Rows from block 6, named by matrix and row number. Each number is 128 + 24 x the weight over its row's rms, rounded and kept within 0 to 255. All counts start at 0. Numbers have three digits each. After the name is the row's rms in percent of the matrix's.
# proj: attention output (model.blocks.6.attn.proj.weight, 256x256), inputs 128-255
proj.233 101:142130130107105090168108111084104143102128127104134108120145177137097144117104119109191152152129134168155137133108112144095145090137070146122099124142166162112111150135105155112099138168190122145085102136157147122128155133142094133138173108092109134094073122107125143108163130139134147083134136106080096159105174165101120145123113104142064100111129124142127129176101149102124113150137
proj.234 098:156155176132099112155151156137094095182125143137109136165142141134116138158163127114140154149111127144108166104076069149110117143128136167175118140077095093146123103113113112084160100117158140126132135109151108137118141128089100163123150150083099129119125124114130147140089143090093092101120132153137111143135128110112113155104111131146138101108156101133147158128132138127126096165137
proj.235 103:113137100111134126122167142121120141135106084123119110129188161170171118123132092096184136127112138128107167156104091164099149148102200161067179121142126123117142153137148153134166105104136188133134164134133136133152116126117153117140094109083123096129111104092102156104127147144119128180131149095132130115146161101137122164104136104103111124157137108128099099122148142154088134184140
proj.236 100:136106144132138103130147151143140100164138120140115101156130157146110143104133148123113141126121129109138099136124128095099119138090110135157097106124098078132143156130129116174134103098189168161104113118076131084115123107126157179113127139116145118148164135111099161079105134120118133075153121127114129175133170148113127125108123114148140114123120110133147096143128142142176140106116
proj.237 099:108100136162081161152150108150148150159136140114175143130083136169161147146083106074163122141077172134164117159105138142138140146125173143182134101113104100106172105117154097112083106099118111109163132149152122171147149117106088076162124120145153148121078122181107137145157130115130141094112122124133104142174108141154129112145129142136149136117142133135163103133130147157137118157094
proj.238 092:139102142127133094111129135113137114088145124138151141061133161090101159108122160135167084101153161111132105149126129165126116153167099141107143136133115114124113085128105133063076136096117114123096182115087114097128104167115132169124137130135131141127167141101136099128128144116147121095162143096149082131139102130088138131106100145120126088129112119152135153167147135099115110143098
proj.239 106:164127110132164152083109093156166101137092116141124129127133117129136085124100110115110125121151121116102129106110147145145112129113111107164090112117115161135109132087144072104121121106147121095128160119159142158148159130151172126098119195136135173139146100123172103116137139103147112117113118116154107141107135145115126129121150110168131099120144170184120178138118152122128116119145
proj.240 101:143152096148115167142081119102129147120116094172143114123154088082094125148159182150116112141157141124138110160101134140129114133133129100138143122127143121105132102110158145190155111123123174074158130098099080162158076168149131105128092147114128101131128113136124154115142134165119105114163131113138101131132121129136100141157147081111117105140098126153093133135116140145108130151140
proj.241 100:139131149157123139169130134152107097104120120116154138152127142088109101130160128153119150140113106098113081158092100111036126104122102088114143182112163169126098113161104108088154159094152123142110119122140102145150127119124135193153131162170129163144076120126161157136107160145154136097145175121144151103169131137146118135167108115111120137102128144178153074134121147134109148138129
proj.242 096:115119101120134127118157132130168118152115096116101136090122150099115144144138124108089091165133144119150095117141118150131139144137126167180100112166113123146110084143118097145161137097111117134126116128115083128124134100126161101122132152174117128153127152182143107104141111121161122116143121134150131096101164110151151167158110134160155148141126096155144155145139078113115129160171
proj.243 100:123127113179066094143133152121115104110124103114123134116135142107149091075110094085119152096155101169154114086108164130136143160137136095063132119145112119129143098163116138062136112136112139129141149104135120118127110192142138150115143096134117132127126158112130154109138098149133112134137138133141140142136110107131069121128185120121138130106145132089157115090073098143124202139152
proj.244 105:110132155139140110170150144123170123107138161138156148097128182133116168117142169095182107133175066120123111146138107137075155087127100165146088121146179168117103122113111172169121155140104084103152130154125094170125158089134114128140132112107155139110114111142105111140150151154130121106133120131136149111187133107105114130127129124154128109155132082115089118142124098172157091136110
proj.245 103:158085102104176100122150158140182134111153142122113124129160127157111103147144149109136124109130150103126156122137109124150086146076159116113171133151109092134158154085084144118139125113138133073150156095110157143098102137143150122098118128095084164134105149132107117121152111091128131171123130125131109112148129128090142129067129117162166122120110169159119118144156126132142133130133
proj.246 100:125124102110145132123154082114145151157141146116061136157127132145131127139113149128173127158104141125118108161144136114126150121136105114165116110066133141133080126109128156129133154165101141117118097147108128105110096095108086155099168095178103112126139112102150135127128116117115123155152120082141133098163122154126103081144132148088155149118130155122133126173111129109138145127112
proj.247 106:134113163095142103079153136128131149133102116148152166129130094124129098072154137085181089138141106119153122145110124100116158134136110147139098122141096153150155102098170113089127087164124126140143152159134124156151149134122122070118135100151140131145156130113120157122144120103142112124099130134177111131146129146086128105127119137152120147138090111126113128162111164165119134150160
proj.248 093:089080141110135093163141141152142137128102112098150109161142122129099092119106097110122157096122112137083104152119123103141123144115188132108124114169097119126161113090135107110114131138166148123128118142134146123121070097103092144141115109151182172100075123122122114082086153161139172172161137143125144109116143122149120095114137107078144151085140165146154123134114125114102118096137
proj.249 108:117086096116141103126139105145143119109135110125150080135136156139134152141133117158137129099100136125080116112112134164136116132142119110166133126160155125106159103102121110102111157083090143157121084171175137133142145162144104117122145109113120088113088111103116118115177152097147143163154148177104155165129144122103096139083104159142164143081121095161132125130113174090150130145122
proj.250 100:120134154074122104145094100116117161112141149164153156151126208069092155141137131155132095122137111097152100138124099083075134124156099058156101163132163097127086089149079142128116170177167175107103095159148154115147119085111084104125141145098107118084113157126115121129146134149126147137118160092133179117127124120130096118104139129129111113117095108149104123130122140141131113126150
proj.251 099:134157123117134139127117134139134154106083101131064123169134106146110153098165107074142143147123144112122132115154113131108103149132143113127156161139153108112173120178118178151065116186135172091089145090176105110143106130149147114112130108133139103130135097108170098111156150152128112117123091169123140109104151165139139070145142126128137114120120074141154133153137111099141138155110
proj.252 100:153157135099142146096132148126135209080170114148086111174119177131152074170160149145123085137110129104087108111147154093092158146111181091090167162148128098153151134149104142107158126156135150148145095145139109116105123146149162138104118121116147090136134132120117112123098107152118157145121135163135089135123151120156102166146137128113128144106174110120138090157134135140131148151124
proj.253 098:169142143185119110113161108124126106130142184118120105104152076127132117122108147188160148138127105136169104148095152152126147094115083128159063154143111112157172131092131140154123156113111110116145102112099102163150099106090113103142123182143119108086161145089137154144127142147127102142095109106127163102114115123151110111126147122122147133139101109148156120161135117129139146168165
proj.254 105:099097135118101083151107132112095144124107140143088113124149155120084180137132171144145151118140135148175120143127114179132148124134114081069105113118158119124091128108122142123125185107131111137118157142083116099121126114141165121125109134140133119118130131140153127129133150140101124126092155122078147114123118136071153176102104134171179133131150091119120126112151104152117128097146
proj.255 099:140158130067169145143119099121151108150107117138104146146154161130174131154119133155140151099174125135084142137123160150128188130105074145112124127153160108143144110133114133092137111121166155164150097132135135105155132125140094111126102102157135105168066140106104141135130122150103144127124129112117130100119169117124138123131073107099140099182162140117147146148154139121146098159130